Weights of a small image captioner: decoder activation gelu_tanh.
Rows from block 9 of the image encoder, named by matrix and row number. Each number is 50 + 12 x the weight over its row's rms, rounded and kept within 0 to 99. All counts start at 0. After the name is the row's rms in percent of the matrix's.
# c3: 3x3 conv (encoder.blocks.9.c3.weight, 176x176x3x3), inputs 120-129, a 3x3 kernel for each
c3.75 094:41 50 49 42 28 38 42 67 57 46 48 49 54 48 46 40 47 24 29 41 46 39 50 62 47 46 49 60 56 49 45 38 45 41 58 44 68 85 63 41 53 56 33 66 36 53 64 34 52 38 35 54 39 57 52 65 31 66 69 31 60 52 39 52 47 43 62 54 36 51 54 46 57 46 38 52 49 56 52 51 53 44 29 74 52 44 46 67 23 50
c3.76 100:41 52 60 42 56 52 62 38 68 50 66 63 48 62 29 68 53 45 40 45 30 51 37 79 51 66 42 68 39 39 52 54 54 57 68 48 70 66 44 28 69 64 59 27 64 40 43 73 56 55 42 57 52 71 43 38 51 57 60 56 45 61 19 41 38 34 57 44 45 36 41 65 67 40 72 48 55 41 58 46 49 40 75 46 34 59 46 67 31 54
c3.77 094:44 49 49 60 40 46 38 17 53 35 35 53 56 34 32 56 55 40 46 30 53 56 47 72 55 39 37 55 67 63 60 52 46 57 50 54 33 45 50 39 72 63 34 47 21 47 46 56 71 35 48 40 37 28 34 46 48 69 61 33 65 47 44 33 42 41 57 45 54 53 38 47 46 45 54 59 30 17 52 47 29 51 51 58 59 58 47 50 25 38
c3.78 117:56 55 53 36 57 43 48 68 57 60 25 33 50 40 64 58 79 42 51 61 45 60 52 30 42 58 42 41 74 39 60 25 60 46 57 65 43 53 52 36 50 15 56 33 43 45 53 32 56 34 57 41 41 42 37 39 43 39 54 50 36 47 52 49 54 56 51 41 53 51 41 49 59 60 48 53 34 75 46 41 54 42 72 35 44 46 51 61 57 46
c3.79 102:43 80 47 29 51 63 62 49 52 60 60 57 55 56 42 43 22 54 59 60 58 41 31 44 65 42 50 69 57 38 55 49 28 41 57 42 48 78 45 58 24 51 36 39 46 48 55 35 34 41 60 60 41 56 57 58 58 43 41 63 29 63 47 43 48 44 41 58 51 50 39 48 51 55 51 42 63 46 52 73 51 57 47 45 33 54 51 44 65 63
c3.80 094:56 60 41 53 45 58 59 32 50 62 62 33 55 48 31 54 45 67 39 53 73 44 32 63 63 54 48 34 61 57 53 60 52 55 60 61 45 54 47 51 33 44 41 40 18 50 59 46 47 22 37 45 32 45 49 59 49 51 63 38 53 42 34 52 60 51 58 45 64 39 35 55 55 55 41 58 46 47 59 57 51 36 48 54 43 54 57 40 12 43
c3.81 100:63 38 46 31 42 59 74 55 32 64 59 25 71 71 47 70 47 54 54 62 77 55 64 46 50 45 55 39 38 51 65 48 55 43 48 50 57 36 47 40 46 50 56 45 32 39 47 54 55 46 37 66 58 47 62 45 42 58 40 39 28 49 38 58 72 35 56 49 39 49 46 61 63 38 32 44 66 51 60 65 49 48 54 40 23 50 62 55 43 59
c3.82 100:54 49 65 58 54 60 28 71 49 56 44 36 49 49 48 34 43 45 34 70 54 33 77 81 32 39 37 43 53 61 57 40 41 36 43 43 62 36 44 76 40 49 40 27 46 61 53 56 39 43 21 44 44 47 35 60 47 44 45 28 50 32 64 56 51 65 58 39 67 44 45 54 58 46 66 50 38 39 50 48 72 38 60 45 52 41 70 56 32 57
c3.83 096:37 57 43 40 65 28 31 48 49 40 67 51 49 68 43 51 51 52 37 45 54 44 59 63 54 49 43 44 55 44 48 44 31 66 50 54 56 54 62 65 63 58 45 19 67 81 44 29 78 44 62 46 30 49 53 40 54 62 69 31 50 61 29 37 47 48 35 61 44 58 40 47 59 45 36 38 42 60 57 36 66 67 58 55 39 56 61 63 63 46
c3.84 098:53 45 55 64 38 45 47 28 57 52 54 59 58 43 34 52 48 26 32 49 59 29 45 77 50 42 26 59 59 44 51 47 39 49 37 49 36 42 30 64 61 43 36 42 31 44 58 41 53 44 56 71 50 47 63 80 67 42 47 60 66 64 69 62 38 42 47 50 34 49 48 48 50 49 38 78 43 51 55 61 55 45 48 45 50 42 64 52 39 38
c3.85 099:39 54 37 41 39 56 46 48 42 49 52 80 62 55 40 61 52 69 61 58 60 56 50 32 47 36 60 38 27 42 54 30 54 32 59 67 66 56 36 65 74 48 48 33 68 48 64 53 68 44 36 33 70 43 33 47 54 54 49 43 50 68 57 44 63 45 40 54 53 41 57 44 59 63 36 38 52 52 41 49 58 35 46 41 45 46 57 57 56 41
c3.86 097:43 27 42 43 43 69 77 40 57 43 63 42 65 60 63 55 47 75 41 46 50 51 59 56 48 22 50 36 54 52 55 56 30 63 39 41 56 53 52 62 39 41 40 55 35 42 67 45 52 76 39 52 55 56 41 68 63 55 48 60 54 59 55 39 59 45 50 47 52 36 44 43 57 38 49 38 27 20 47 38 37 55 57 45 36 42 57 41 36 36
c3.87 099:55 66 38 61 61 49 43 46 54 64 60 25 62 55 48 43 45 62 38 50 46 31 57 22 30 57 54 59 61 47 61 24 49 48 38 62 52 44 57 53 25 32 30 45 53 49 33 56 37 55 20 72 37 66 60 56 37 44 34 49 64 50 51 79 49 53 55 69 68 46 36 63 33 48 47 41 46 46 43 74 54 50 46 44 60 31 48 36 51 50
c3.88 104:44 53 74 47 52 67 54 57 56 53 48 60 39 38 56 36 57 49 78 88 57 82 46 59 42 44 43 47 52 37 31 48 35 32 61 47 54 27 46 41 35 21 56 60 51 54 60 59 55 62 49 56 53 55 40 44 63 37 56 47 50 58 42 41 55 70 62 56 49 48 52 49 28 60 35 43 55 38 50 52 44 47 32 55 21 34 47 37 30 58
c3.89 096:46 88 46 51 57 46 80 56 45 62 63 46 52 42 51 56 49 52 61 54 54 25 76 53 68 38 39 35 57 58 54 41 48 46 42 49 50 53 35 52 49 52 53 61 56 73 57 34 36 47 64 51 43 60 44 51 59 58 34 49 49 34 46 56 43 70 54 58 52 46 53 52 36 37 51 65 30 76 63 34 41 54 52 49 72 37 49 35 44 53
c3.90 103:72 52 47 50 51 50 32 51 41 44 81 55 71 73 28 46 46 63 64 77 55 58 51 55 53 49 63 49 60 60 37 54 86 63 58 46 46 36 39 52 55 37 23 37 74 50 74 49 42 54 70 64 61 46 47 62 43 14 48 61 52 64 46 42 44 45 48 51 38 37 53 26 49 57 52 48 73 79 62 84 34 51 43 33 51 62 34 44 59 38
c3.91 098:28 68 37 82 63 62 44 76 53 52 54 68 63 43 39 39 48 40 56 56 54 53 55 38 57 52 42 59 51 49 51 42 67 62 42 60 39 41 37 57 42 60 53 76 54 49 32 64 49 61 41 50 41 38 44 42 54 47 42 31 78 65 44 41 45 30 36 63 43 45 63 46 42 38 73 63 50 64 59 66 62 38 36 49 60 32 45 65 36 37
c3.92 106:39 51 70 49 34 46 61 43 72 42 51 50 47 53 35 51 50 28 51 32 48 45 57 53 49 54 34 52 35 46 68 49 44 60 41 65 38 74 40 51 53 61 50 41 54 43 42 34 29 63 28 40 40 39 48 54 58 44 60 50 46 40 66 66 42 44 46 59 55 38 43 57 43 57 47 44 44 36 67 74 60 57 51 37 60 37 23 48 45 65
c3.93 117:55 50 56 71 66 46 51 19 71 50 54 41 42 39 48 60 64 47 60 29 38 45 58 43 71 72 52 44 57 54 36 41 54 40 43 26 31 38 63 44 48 49 60 46 76 42 61 64 49 24 73 56 67 55 29 49 58 50 48 55 39 32 44 56 37 56 37 42 52 59 55 43 50 51 43 44 42 60 54 76 52 58 45 51 46 69 42 34 50 45
c3.94 102:60 32 28 59 52 47 37 35 53 59 52 53 56 40 38 49 48 84 66 57 44 61 43 38 69 59 39 61 46 65 52 48 30 80 53 39 50 64 53 47 55 19 64 34 52 52 37 55 39 33 49 40 45 30 70 40 48 47 41 62 40 36 62 46 63 40 44 43 42 58 48 55 43 42 57 38 51 46 60 69 52 54 56 41 54 52 51 56 66 49
c3.95 099:56 50 67 52 57 43 56 44 81 32 32 55 37 60 54 48 56 20 34 54 52 52 54 58 16 24 30 63 74 60 41 47 49 57 36 35 18 49 42 39 65 67 55 26 76 48 61 69 47 52 43 44 69 64 50 72 42 33 38 40 58 46 86 47 52 31 40 37 55 25 63 54 32 47 40 48 54 31 47 43 50 47 34 39 34 62 57 29 41 38
c3.96 091:46 63 58 66 64 06 48 59 43 25 48 43 61 50 62 54 39 41 62 58 50 59 47 54 44 37 43 53 58 59 39 57 56 41 34 76 47 60 50 24 30 47 53 75 39 66 42 44 44 45 45 51 53 60 66 34 29 38 35 56 38 47 52 53 55 58 15 28 59 53 46 67 44 48 54 54 51 37 52 29 48 49 46 34 53 46 35 54 57 45
c3.97 107:67 38 53 34 57 37 53 65 38 48 39 54 46 36 50 45 85 53 64 87 37 64 48 53 41 44 47 39 58 50 38 58 50 45 46 60 51 35 61 43 66 58 37 47 67 46 42 45 60 62 29 37 42 58 35 50 64 44 50 43 52 18 44 67 40 50 50 45 68 41 64 42 40 69 79 49 56 73 49 37 54 61 53 57 32 52 59 43 38 40
c3.98 098:54 59 54 49 48 71 58 46 65 39 51 42 46 47 31 55 54 46 40 29 52 37 39 79 46 72 64 43 37 53 42 70 35 34 76 52 49 50 60 43 56 43 34 54 28 62 50 57 51 19 50 49 57 38 47 60 57 47 54 62 68 52 42 50 52 68 33 48 51 58 37 42 43 47 65 35 43 33 55 44 49 43 44 44 65 47 57 39 61 67
c3.99 098:48 39 52 41 52 87 41 40 42 53 47 39 31 51 52 46 45 43 49 39 80 41 64 47 59 57 32 35 43 39 42 43 71 35 62 56 54 56 33 58 55 70 44 39 66 59 41 53 55 50 62 50 82 57 69 53 40 52 42 51 43 39 57 53 41 67 50 54 47 42 54 62 62 37 41 51 41 48 27 36 42 51 41 55 63 59 55 51 61 58
c3.100 111:54 29 55 52 49 28 47 66 24 53 53 56 55 42 35 50 58 56 42 72 52 47 62 49 24 54 56 70 35 42 42 62 61 42 39 82 34 41 59 59 45 31 49 58 47 46 36 61 52 60 70 35 61 47 73 34 41 47 58 48 41 52 76 59 38 40 80 28 58 53 41 44 49 41 51 35 56 58 79 54 57 44 42 50 52 42 56 37 54 52
c3.101 104:13 52 51 64 38 64 45 46 49 47 58 23 51 36 39 65 62 45 66 43 52 46 41 61 56 32 56 44 58 51 47 73 51 61 63 45 53 24 32 36 99 56 33 50 44 39 70 42 39 50 50 65 56 55 36 47 77 42 48 35 86 46 62 49 25 53 43 36 67 36 47 51 45 36 34 45 51 37 66 36 60 45 45 40 49 50 33 33 61 53
c3.102 111:81 52 49 48 33 58 52 34 51 48 38 50 44 49 50 58 42 36 52 44 59 44 43 40 50 48 78 54 53 46 59 42 57 55 57 40 50 42 40 34 34 29 40 65 43 38 41 50 60 36 53 50 44 55 50 60 46 56 27 42 60 36 50 45 71 29 49 56 51 45 39 38 44 48 56 47 52 41 54 45 21 40 51 40 30 84 42 53 50 54
c3.103 099:62 48 46 53 66 50 36 62 48 57 47 52 67 56 51 48 51 54 34 65 44 59 49 54 51 65 63 61 36 49 81 55 46 44 72 43 52 37 56 62 41 56 29 46 44 39 58 45 55 33 42 62 40 63 53 33 62 62 57 50 44 35 38 54 29 51 39 44 51 51 50 37 44 52 64 58 34 61 53 40 65 65 47 41 39 41 59 63 49 59
c3.104 098:35 34 60 54 55 46 54 62 53 51 46 57 49 43 46 49 49 62 57 63 41 52 60 57 63 52 35 41 47 67 36 60 40 39 45 48 58 61 54 68 48 57 76 64 57 39 54 54 49 44 62 59 37 45 42 29 48 59 34 57 57 35 55 53 29 48 50 39 50 57 46 51 41 48 65 39 55 40 55 71 54 43 41 49 69 49 51 53 51 56
c3.105 109:61 55 55 52 52 61 53 55 34 50 35 48 52 54 62 48 39 39 28 57 78 82 41 30 32 71 46 64 65 50 50 54 31 42 56 40 48 99 47 44 31 58 34 67 27 54 40 52 50 57 46 42 60 45 43 34 53 81 39 47 49 49 87 42 48 55 52 51 61 45 33 58 52 40 45 36 60 53 50 53 58 23 55 55 45 54 65 48 56 65
c3.106 098:68 50 58 28 40 55 50 54 18 63 52 39 46 45 64 58 54 69 44 53 39 58 21 47 45 26 60 62 46 47 32 73 53 19 47 68 45 47 53 63 49 31 48 45 28 44 63 42 38 39 40 59 56 29 42 63 61 37 30 52 42 64 55 62 47 31 89 29 58 49 66 46 63 55 46 52 50 15 59 56 54 51 46 43 38 45 52 40 64 59
c3.107 092:53 43 54 46 42 65 47 52 58 32 35 54 65 43 14 58 37 53 54 47 57 33 40 54 32 38 48 50 42 42 68 51 33 58 64 67 74 50 52 42 36 42 65 57 38 63 64 32 60 60 54 50 55 46 54 62 62 49 51 43 67 50 49 51 62 53 54 38 58 64 39 59 55 68 62 40 47 47 54 64 47 54 47 56 62 29 61 61 56 43
c3.108 097:84 49 53 55 27 64 65 45 58 50 57 50 64 64 39 53 55 60 68 56 49 50 35 52 29 37 33 39 41 51 45 57 29 49 44 55 59 47 60 72 45 77 49 72 52 31 70 32 37 61 27 55 49 53 66 41 46 45 23 63 46 46 54 44 62 53 63 50 68 37 73 43 40 75 57 41 63 35 47 52 39 73 47 19 36 56 26 37 45 46
c3.109 099:52 43 61 43 47 32 44 55 52 45 42 56 49 35 56 26 57 49 41 56 48 61 51 81 43 52 65 41 45 45 53 29 63 77 67 41 71 52 48 24 59 74 50 46 36 46 37 49 44 60 44 57 49 67 47 48 50 28 66 45 60 67 30 48 61 59 45 58 42 36 32 80 35 41 48 45 48 46 26 30 66 36 47 57 39 37 43 65 65 48
c3.110 099:32 46 39 47 29 64 45 41 70 57 61 43 47 54 31 55 46 31 43 44 50 51 41 59 37 64 56 37 55 59 59 46 55 44 47 45 55 63 53 39 52 49 64 47 37 57 61 54 51 44 79 34 73 68 47 43 44 39 35 57 45 27 55 54 48 52 32 52 77 33 48 62 53 47 45 30 53 76 52 48 41 46 46 56 22 61 60 39 37 54
c3.111 097:26 44 53 40 53 57 53 46 53 58 75 46 45 40 56 61 35 48 48 47 54 54 42 67 45 42 88 58 37 58 49 64 46 37 53 50 37 31 46 39 17 47 58 31 48 63 54 51 65 52 53 49 42 49 52 71 52 64 28 57 38 49 49 55 40 58 50 30 48 50 64 45 33 49 44 31 37 54 59 50 54 43 50 71 23 43 49 41 50 45